Rows from block 7, named by matrix and row number. Each number is 128 + 32 x the weight over the matrix's rms, rounded and kept within 0 to 255. All counts start at 0.
# fc2: squeeze-excite expand (model.blocks.7.att.fc2.weight, 96x12), inputs 0-11
fc2.0 [115 142 115 118 115 128 149 132 115 132 126 123]
fc2.1 [106 141 150 155 141 133 138 119 119 101 168 145]
fc2.2 [119 141 144 130 121 121 147 125 130 131 127 127]
fc2.3 [135 113  15  47  33 126 142 139 127 104  40 120]
fc2.4 [136 121 113 144 143 130 130 122 124 136 119 122]
fc2.5 [136 142 124 138 111 117 142 138 122 116 114 122]
fc2.6 [130 129 129 117 126 141 139 134 115 123 136 113]
fc2.7 [121 119  97 104 116 135 144 131 122 136 116 122]
fc2.8 [133 131  93 113 105 118 137 164 142 105 116 160]
fc2.9 [126 136   0  19   2 114 157  94  96  73  17 150]
fc2.10 [122 117  91  98  82 131 135 110 113 100 110 119]
fc2.11 [125 146 127 151 123 101 142 146 104 127 129 126]
fc2.12 [134 135 122 113  95 132 142 164 122 139 124 144]
fc2.13 [142 143 154 156 158 120 157 139 134 150 162 112]
fc2.14 [106 132 125 132 144 111 134 113 122 117 116 117]
fc2.15 [140 142 107 138 127 135 123 148 133 122 135 127]
fc2.16 [147 141 118 138 122 129 116 144 147 135 137 139]
fc2.17 [ 90 146 113 136  95  94 107 131  90  84 111 114]
fc2.18 [122 134 127 114 127 141 142 133 142 145 126 143]
fc2.19 [110 120  88 115  92  98 131 130  84  47 108 128]
fc2.20 [138 123 140 154 153 131 133 149 119  98 180 153]
fc2.21 [136 144 126 107  97 130 147 122 118 102 122 141]
fc2.22 [117 140 130 106 128 113 122 152 123 132 124 128]
fc2.23 [121 119 132 142 127 136 126 123 135 147 141 113]
fc2.24 [140 119  59  40  38 107 174 161 108  55  56 174]
fc2.25 [146 112 130 141 132 127 124 111 137 121 140 133]
fc2.26 [128 133  77 102  83 120 124 125 119  89  93 114]
fc2.27 [163 129 122 106 103 150 131 194 129 122 112 138]
fc2.28 [127 137 112 128 114 150 147 121 142 149 129 119]
fc2.29 [116 111 128 130 106 134 127 135 137 141 135 132]
fc2.30 [116 131  67  72  85 140 136 150  91 113  97 158]
fc2.31 [153 146 138 108 129 130 144 144 123 136 116 143]
fc2.32 [110 131 255 255 255 129 101  58  97 117 255 104]
fc2.33 [132 111 125 130 141 146 129 129 141 120 122 133]
fc2.34 [121 123 127 128 154 138 126 154 129 144 127 125]
fc2.35 [132 124 100 113  96 130 130 130 107  88 135 122]
fc2.36 [150 115  49  49  57 123 164 150  97 105  62 132]
fc2.37 [118 120 133 129 152 128 147 126 112 113 136 145]
fc2.38 [117 121 146 134 151 135 131 142 129 111 122 109]
fc2.39 [147 122 144 134 124 136 138 150 141 146 134 121]
fc2.40 [139 113 127 131 124 127 121 124 128 115 128 144]
fc2.41 [115 110 132 125 111 130 144 128 127 124 129 121]
fc2.42 [124 141 122 107 129 111 142 148 120 128 147 111]
fc2.43 [158 137   0   0   0 162 176 154 138  87   0 175]
fc2.44 [132 131  79  82  92 120 115 141 110 116  87  96]
fc2.45 [136 120 118 149 124 111 126 150 123 140 132 146]
fc2.46 [145 146   0   0   0 121 132 181 142 117   0 126]
fc2.47 [134 146 113 122 130 125 127 162 104 116 120 119]
fc2.48 [145 130 107 104  96 120 137 158 128 132 110 107]
fc2.49 [126 140 127 116 129 118 107 130 143 146 135  94]
fc2.50 [146 143 109 103 122 131 159 137 115 113 124 146]
fc2.51 [122 114 135 140 129 139 143 133 126 128 124 113]
fc2.52 [120 114 156 131 158 112 114 132 111 145 126 126]
fc2.53 [122 135 122 115 122 107 154 180  88 120 132 106]
fc2.54 [135 122 132 141 136 115 122 141 121 117 146 127]
fc2.55 [132 117 133 160 152 137 114 133 134 154 132 138]
fc2.56 [139 136 104  79  97 147 157 113 116  90 104 154]
fc2.57 [126 130 127 135 116 115 149 143 120 131 130 115]
fc2.58 [148 114   0   0   0 154 146 132 146 116   0 150]
fc2.59 [138 130 107 102 129 119 141 138 142 117 143 134]
fc2.60 [ 98 135 132 137 152 106 101 123 116 104 165 104]
fc2.61 [110 111 129 125 140 134 131 122 121 131 117 139]
fc2.62 [131 142  90  87  89 104 146 173  96 108  97 101]
fc2.63 [121 114  98  91 106 104 151 154 116 110 131 127]
fc2.64 [117 135  69  85  99  98 136 134 113 106  81 115]
fc2.65 [100 127 130 135 137 118 134 118 118  90 123 108]
fc2.66 [115 128 126 107 139 130 146 139 115 133 135 121]
fc2.67 [110 131 137 144 123 131 131 117 111 134 143 118]
fc2.68 [ 97 133  14  55  54 109 151 116 108  75  54 142]
fc2.69 [117 120 135 128 131  91 139 170 102 136 120 104]
fc2.70 [132 145 137 134 143 141 148 130 133 131 164 149]
fc2.71 [138 112  89 114 101 143 128 142 113 120  95 123]
fc2.72 [124 133 119 125 131 142 139 132 131 140 135 127]
fc2.73 [115 133  85 101  80 125 127 135 107 124 108 114]
fc2.74 [ 99 120  12  53  26 122 136  99 124  55  61 148]
fc2.75 [130 134 104 130 116 120 121 146 123 124 121 135]
fc2.76 [120 110 138 146 116 131 135 125 116 124 147 133]
fc2.77 [113 116  68  97  82 107 139 170 104  78  88 123]
fc2.78 [140 131 142 128 129 128 150 119 115 131 137 116]
fc2.79 [137 109   0   0   0 122 131 123  86  85   0 135]
fc2.80 [148 131  98  95 100 154 159 152 108 103  81 169]
fc2.81 [141 126 140 132 135 124 160 143 116 134 133 105]
fc2.82 [126 138 106 117 137 127 124 132 112 128 137 119]
fc2.83 [147 133 119 124 113 117 116 121 130 123 131 129]
fc2.84 [127 111 135 128 128 107 142 119 116 114 126 106]
fc2.85 [133 119 109 139 138 144 132 121 114 110 145 128]
fc2.86 [133 144  81  77 102  97 151 165 117  96 119 116]
fc2.87 [129 110  50  89  64 128 142 127 121 107  63 130]
fc2.88 [161 133 101  95  85 119 131 161 114 111 112 152]
fc2.89 [126 137 115  95  85 141 149 117 123 111  90 138]
fc2.90 [140 125  45  50  60 126 126 128 135 137  67 113]
fc2.91 [128 133  96  93 122 137 128 143 119 107  91 131]
fc2.92 [124 127 165 145 159 130 115 144  81 146 151  83]
fc2.93 [112 135 124 155 142 108 121 125 129 123 127 130]
fc2.94 [140 145 123 128 120 128 147 127 128 146 118 125]
fc2.95 [117 142 125 119 116 124 149 160 123 117 140 122]